From a checkpoint of a small image classifier: arch res2net, 48750 training examples.
Rows from block 9 of a small image classifier, named by matrix and row number. Each number is 50 + 15 x the weight over its row's rms, rounded and kept within 0 to 99. All counts start at 0.
Before each channel's rows are labels from the 100 images, of 14976, where the channel reaches its highest value: "responds to" is what is common among them. Only what is clearly more common there than usual is listed. The data: procedural textures in two colours, tilted and lit. In brackets: how many of the 100, against the usual share in percent.
# c30: last pointwise conv (model.blocks.9.c3.0.weight, 192x192x1x1), inputs 0-191

responds to: black (64 vs 17.2); pattern colour: black (56 vs 8.5); teal (36 vs 16.2); pattern colour: teal (25 vs 8)
c30.149:52 34 45 25 48 76 20 58 45 43 34 26 45 34 37 66 54 29 55 34 84 27 81 41 36 35 50 51 56 38 62 34 51 57 70 24 23 53 17 47 53 36 59 65 54 77 53 75 41 43 39 27 57 57 21 54 65 44 26 74 57 60 37 39 47 58 56 37 46 26 50 44 39 54 44 80 40 35 58 55 61 36 56 26 71 55 45 70 22 95 66 41 35 60 64 56 57 65 68 49 55 35 29 43 76 71 37 75 44 17 33 50 45 55 65 58 27 32 49 67 47 50 49 36 52 47 49 61 45 36 44 48 74 33 53 34 57 56 49 23 48 57 49 45 55 60 39 56 50 42 62 41 57 39 40 48 66 56 53 39 91 51 71 27 39 40 48 60 46 36 66 37 38 65 53 53 64 51 54 50 47 70 77 31 27 77 71 39 40 33 39 51

responds to: black (55 vs 17.2); pattern colour: black (51 vs 8.5); yellow (45 vs 16.9); speckled (29 vs 3.2)
c30.2:74 56 42 76 42 55 70 77 66 55 74 39 45 70 65 24 60 51 58 40 71 64 66 54 50 46 99 42 43 42 34 52 37 49 41 43 59 62 89 40 59 72 66 99 49 53 70 48 41 60 45 40 44 81 63 74 49 24 73 43 91 49 17 43 48 64 34 38 19 26 57 47 43 70 51 45 34 44 49 60 38 46 77 63 41 45 19 83 59 31 46 48 42 45 39 52 65 73 62 42 40 63 54 41 27 57 39 39 57 62 35 46 47 60 67 42 53 28 46 56 31 39 30 69 53 49 13 49 62 34 79 57 33 40 51 56 52 44 40 36 68 52 35 52 60 40 47 31 45 53 34 45 48 47 45 41 30 60 52 60 45 61 38 33 54 44 61 43 36 38 25 27 37 49 34 51 39 55 38 57 46 61 29 34 73 54 48 50 44 48 44 60

responds to: pink (98 vs 16.4); pattern colour: pink (96 vs 8)
c30.22:83 61 68 33 42 56 42 44 62 71 35 50 71 44 81 56 49 27 37 32 46 41 45 48 73 37 59 68 26 48 76 70 48 37 54 54 54 31 32 67 59 48 69 64 35 37 54 76 34 42 34 30 34 42 76 51 46 65 62 38 34 63 57 28 52 40 58 40 62 40 53 40 47 52 55 54 62 54 23 35 39 31 68 40 25 50 71 31 99 65 54 51 49 59 30 63 68 85 72 40 57 56 56 67 68 30 33 28 52 37 64 69 29 60 42 55 46 72 52 46 55 58 40 48 71 46 53 59 63 50 55 79 34 73 75 55 24 73 53 43 46 40 44 48 26 34 38 46 52 47 55 53 61 50 40 34 13 43 69 40 39 70 10 48 32 53 56 45 49 52 36 30 50 37 60 53 18 69 35 50 42 66 67 44 37 32 48 34 68 56 54 36

responds to: black (56 vs 17.2); pattern colour: black (47 vs 8.5); white (45 vs 16.8); pattern colour: white (39 vs 8.5)
c30.116:57 27 46 37 70 75 60 24 69 59 38 27 99 62 67 48 45 76 48 51 68 57 38 74 87 30 41 35 58 41 66 55 54 65 90 58 45 69 35 42 48 64 52 77 53 59 62 34 40 91 45 52 53 42 81 43 51 59 52 50 44 29 25 60 53 50 32 57 67 72 48 52 83 39 57 41 57 30 48 68 42 52 44 52 42 48 63 58 62 56 49 52 49 61 39 54 45 60 39 61 52 46 41 70 35 71 55 57 33 60 43 19 60 32 36 53 39 42 40 60 77 65 43 52 62 46 52 38 44 88 19 52 31 91 51 43 45 44 51 50 63 49 58 66 60 50 45 51 58 25 60 36 41 45 30 42 75 61 47 57 41 49 59 42 75 81 50 61 47 60 37 60 35 34 36 36 37 51 28 61 57 52 44 58 64 79 32 48 58 78 62 68

responds to: pink (89 vs 16.4); pattern colour: pink (83 vs 8); ground colour: green (28 vs 8.1); ground colour: teal (28 vs 8.2)
c30.118:53 58 39 21 37 72 59 54 52 32 48 32 22 32 50 61 67 60 99 35 28 71 27 39 47 49 82 36 53 76 46 74 21 61 49 52 70 25 26 82 36 17 70 58 43 44 63 75 51 42 34 75 22 54 38 57 48 58 35 44 55 58 68 60 57 23 59 40 50 58 49 29 52 47 39 41 56 56 44 68 53 59 45 95 50 48 61 52 48 57 46 41 39 33 55 57 53 58 26 61 67 42 63 51 59 70 38 69 57 75 48 27 45 52 38 59 45 51 57 75 59 47 62 30 48 59 46 42 54 80 56 33 50 69 48 61 68 61 46 70 41 46 47 37 44 56 22 47 57 40 40 52 23 69 51 52 27 51 57 62 58 36 45 62 73 55 60 55 56 35 14 30 40 32 39 26 42 69 49 42 39 49 53 42 53 51 29 68 52 34 59 53

responds to: pink (54 vs 16.4); pattern colour: pink (53 vs 8); ground colour: red (27 vs 8.3)
c30.91:33 51 47 27 40 52 29 43 64 55 61 53 62 25 51 80 72 75 23 28 45 79 61 36 46 55 36 25 66 34 44 66 93 51 45 70 73 59 53 81 50 13 38 39 54 47 46 71 40 19 90 66 53 51 71 75 39 51 41 88 52 32 59 58 56 70 53 28 38 43 56 49 36 73 73 66 63 42 51 50 55 52 50 46 28 54 63 48 52 57 44 45 40 40 62 30 77 99 55 33 40 77 49 36 37 45 74 28 54 37 48 59 71 61 39 62 53 49 58 36 45 57 50 43 48 57 45 63 53 49 66 53 54 71 64 64 99 69 48 46 41 44 63 67 49 56 68 74 38 46 37 37 36 44 50 40 54 33 63 37 47 40 29 66 55 60 48 43 41 35 57 65 49 48 63 35 51 44 48 53 48 54 54 60 45 41 52 42 63 54 47 48

responds to: orange (80 vs 17.1); pattern colour: orange (77 vs 8.8); ground colour: white (26 vs 8.3); ground colour: black (25 vs 8.8)
c30.82:47 54 46 38 65 49 38 67 52 21 31 56 29 30 30 48 57 53 60 46 68 60 51 40 66 99 53 34 59 47 46 53 39 39 54 26 42 42 66 78 53 60 33 54 53 34 58 66 59 34 31 47 61 35 48 65 99 77 36 35 62 44 57 66 32 57 56 69 47 40 48 37 48 43 55 73 43 60 51 54 54 49 44 66 48 53 26 58 24 40 69 49 60 36 65 34 53 35 39 56 77 48 58 59 41 50 52 33 51 41 55 43 36 72 50 33 48 46 65 15 58 60 44 40 63 16 54 59 77 42 46 70 58 57 60 50 41 47 53 42 39 35 30 51 49 71 41 45 31 70 61 62 42 50 69 64 61 14 33 29 40 42 33 51 59 30 46 48 59 49 99 75 60 61 47 58 70 49 50 36 43 75 56 42 20 62 47 32 39 60 61 30

responds to: pink (46 vs 16.4); pattern colour: pink (37 vs 8); ground colour: green (26 vs 8.1)
c30.110:68 46 23 64 42 68 48 57 36 26 54 60 47 24 65 81 97 57 66 33 57 44 69 50 78 67 88 36 50 36 59 71 56 26 36 26 56 54 43 58 38 47 43 19 60 54 66 87 39 42 33 61 36 49 47 39 45 22 47 43 52 70 42 30 32 34 41 47 37 50 46 46 43 33 62 63 45 68 45 50 48 81 36 68 33 47 70 64 62 36 52 51 37 35 59 34 48 54 35 57 65 45 47 29 38 52 58 44 74 53 37 42 35 40 36 65 27 35 82 90 53 72 61 42 62 52 40 56 35 21 39 36 33 51 52 40 74 32 44 37 62 51 43 39 33 42 37 53 36 29 62 64 51 51 36 57 48 37 86 36 40 33 54 55 57 36 57 15 40 30 36 44 41 34 39 58 65 41 41 73 32 52 46 44 44 50 38 31 74 43 61 46

responds to: green (99 vs 16.8); pattern colour: green (97 vs 8.7); ground colour: red (31 vs 8.3)
c30.155:99 67 44 46 52 52 31 39 36 45 62 32 40 78 69 26 45 42 51 47 36 32 13 68 49 47 61 78 42 47 80 41 27 99 32 29 37 45 24 51 37 48 30 36 46 28 19 62 51 49 42 41 62 49 48 51 43 54 46 70 60 35 64 53 33 48 39 46 37 42 48 45 34 65 50 54 39 32 54 65 59 52 73 69 55 45 44 32 74 52 52 51 34 44 39 34 27 51 59 75 61 52 29 40 58 22 58 33 58 39 43 47 20 38 54 44 43 44 32 37 31 58 57 52 63 61 56 35 64 58 37 70 54 56 36 47 38 43 79 46 58 67 44 54 45 24 52 35 39 65 50 47 61 48 60 58 70 54 88 39 43 13 41 51 46 23 57 50 40 47 50 55 45 61 64 65 41 42 40 72 44 37 75 42 58 48 39 50 44 65 72 49

responds to: green (67 vs 16.8); pattern colour: green (66 vs 8.7); yellow (43 vs 16.9); ground colour: red (28 vs 8.3)
c30.46:93 53 57 62 37 46 51 46 66 43 66 61 53 70 42 50 54 40 64 46 58 31 44 46 38 52 46 18 57 43 39 30 37 71 54 37 39 36 46 63 33 49 50 99 49 59 45 45 26 55 60 42 36 46 48 28 64 66 45 52 59 46 47 51 59 59 72 65 61 30 40 47 42 30 58 88 46 50 45 43 34 55 28 42 33 36 48 78 48 75 47 09 66 44 53 68 31 47 50 74 71 44 28 36 39 46 51 53 29 59 43 72 55 35 52 70 33 28 62 45 45 61 43 43 35 83 46 59 61 70 46 39 35 66 37 34 45 25 85 44 60 77 59 74 45 28 60 31 48 61 31 70 33 41 47 27 84 59 42 52 34 54 46 60 60 53 53 47 50 70 46 76 57 71 69 36 39 51 33 55 79 35 32 52 50 52 53 54 57 70 74 51

responds to: orange (52 vs 17.1); pattern colour: orange (46 vs 8.8); yellow (44 vs 16.9); pattern colour: yellow (40 vs 8.5)
c30.42:58 41 50 54 91 46 46 70 38 45 26 48 35 47 22 43 52 19 34 52 41 71 42 52 52 63 64 73 24 42 35 40 51 68 49 45 38 51 39 65 54 65 71 61 72 51 82 72 51 63 51 37 37 97 43 38 47 36 28 45 57 52 43 48 18 42 35 59 52 42 67 30 47 59 39 54 34 54 69 53 45 51 69 36 48 54 39 43 60 29 64 41 68 36 42 39 37 64 79 70 56 32 38 66 37 55 42 38 35 50 48 41 65 44 41 48 54 42 59 73 25 42 35 69 54 27 59 48 26 54 61 54 62 62 67 41 48 25 61 39 50 38 41 48 53 55 46 54 40 51 79 44 60 75 65 23 42 65 66 49 43 62 53 43 68 70 44 62 55 70 43 44 60 99 50 66 38 71 52 56 44 48 97 52 55 16 47 23 68 66 60 60

responds to: yellow (66 vs 16.9); pattern colour: yellow (60 vs 8.5); green (51 vs 16.8); ground colour: green (50 vs 8.1)
c30.133:74 13 60 32 62 33 54 74 35 52 07 21 40 37 60 54 66 30 20 54 41 45 65 43 79 65 36 84 33 44 38 62 46 70 47 30 35 39 53 81 63 53 39 31 62 30 79 52 43 32 24 49 56 44 65 46 65 44 42 49 64 55 49 46 70 20 42 49 35 39 52 46 45 32 46 61 58 65 49 33 51 39 43 43 29 53 40 59 28 50 73 52 58 49 38 36 60 56 75 49 51 45 41 57 41 39 50 80 59 58 47 44 87 55 64 52 53 68 47 82 28 31 28 41 41 63 72 69 42 38 52 50 53 43 51 38 51 86 48 49 46 54 72 25 56 60 64 44 69 43 44 45 38 37 41 47 36 33 48 58 50 54 62 35 79 30 52 34 59 39 33 32 54 58 51 40 51 42 29 30 55 50 25 29 62 44 31 53 78 50 36 90

responds to: pink (74 vs 16.4); pattern colour: pink (69 vs 8); teal (38 vs 16.2)
c30.173:74 65 79 37 64 51 53 42 55 60 55 43 50 36 29 54 59 26 48 38 57 32 50 44 32 69 56 51 35 72 47 38 33 41 52 54 79 78 30 71 67 36 46 60 30 50 49 93 35 69 41 64 64 61 63 47 34 37 80 78 30 70 46 40 65 26 60 44 54 34 46 32 52 64 54 38 34 50 55 41 44 16 92 31 69 42 86 41 73 39 47 58 72 59 48 49 44 53 58 43 47 56 36 55 60 56 70 63 49 33 54 70 37 59 31 52 64 24 40 42 43 81 38 84 48 63 17 50 70 45 66 59 53 52 64 34 50 54 64 47 75 41 53 52 63 68 56 49 51 33 41 74 57 45 60 50 26 43 63 49 28 59 29 52 41 58 59 51 59 38 60 34 59 33 40 39 27 23 47 72 59 65 36 56 60 27 55 25 77 63 50 60

responds to: black (95 vs 17.2); pattern colour: black (89 vs 8.5); ground colour: orange (29 vs 8.3)
c30.66:52 83 41 29 43 57 50 54 72 69 87 62 49 45 44 41 47 71 46 89 45 52 50 79 32 70 51 43 43 44 77 51 75 21 63 33 52 89 55 55 57 60 55 79 58 68 53 17 47 52 65 49 47 51 50 48 51 46 65 43 55 30 67 65 56 75 55 64 64 58 33 34 36 48 51 34 43 45 40 36 59 58 64 41 88 48 53 40 49 73 48 41 44 31 55 28 66 54 52 90 54 64 53 44 44 57 61 56 43 40 53 30 68 45 63 53 33 41 34 40 54 24 55 35 72 21 52 43 54 74 57 39 53 56 35 32 57 64 41 58 53 39 41 45 55 29 29 45 64 63 37 53 33 72 52 44 37 68 52 91 40 23 63 18 49 30 64 11 58 36 50 70 43 41 21 51 47 74 43 52 62 42 53 39 37 50 66 48 55 65 55 23

responds to: pink (61 vs 16.4); white (58 vs 16.8); pattern colour: pink (57 vs 8); ground colour: white (41 vs 8.3)
c30.180:69 95 41 60 52 46 61 49 72 74 66 48 69 82 10 55 72 12 21 21 51 54 54 52 35 41 56 40 36 41 53 99 35 72 38 96 43 57 51 38 47 61 57 46 32 54 48 71 40 32 47 52 65 45 28 63 70 33 51 49 72 48 51 56 62 64 73 41 44 45 66 58 52 59 49 54 53 59 62 81 36 45 40 28 53 69 24 36 50 86 66 28 52 51 67 41 55 58 62 51 56 58 33 47 51 39 57 42 46 48 51 60 42 56 44 65 69 50 76 52 56 41 66 45 60 50 51 54 60 67 44 51 68 76 36 72 51 71 74 31 47 43 87 62 47 36 45 37 54 70 43 30 50 74 42 37 25 57 44 62 40 43 49 36 46 46 54 64 46 57 46 31 57 34 65 44 42 51 47 43 36 47 30 39 51 48 31 65 59 58 59 42

responds to: black (70 vs 17.2); pattern colour: black (66 vs 8.5); ground colour: blue (32 vs 8.3); pattern colour: brown (27 vs 8.6)
c30.112:72 50 48 32 20 27 53 60 40 34 66 56 58 63 29 43 59 43 70 73 71 61 56 67 27 30 57 13 53 32 19 55 51 61 56 24 36 37 34 68 41 18 62 52 51 89 52 26 57 55 66 38 69 54 34 61 39 60 51 71 54 39 49 62 82 60 49 40 57 61 28 51 36 31 38 69 59 48 46 75 62 18 39 60 52 49 58 72 63 36 40 74 51 65 39 52 62 43 63 44 53 54 66 34 32 39 12 63 42 47 54 41 31 57 46 53 34 23 39 37 50 23 65 32 43 42 47 66 50 53 39 32 21 40 35 34 55 53 40 31 41 37 39 44 30 42 55 55 50 25 34 50 39 48 73 31 28 66 83 63 49 54 53 50 52 30 67 33 53 68 34 24 43 63 57 74 26 49 50 66 25 38 48 55 40 30 35 62 41 41 50 43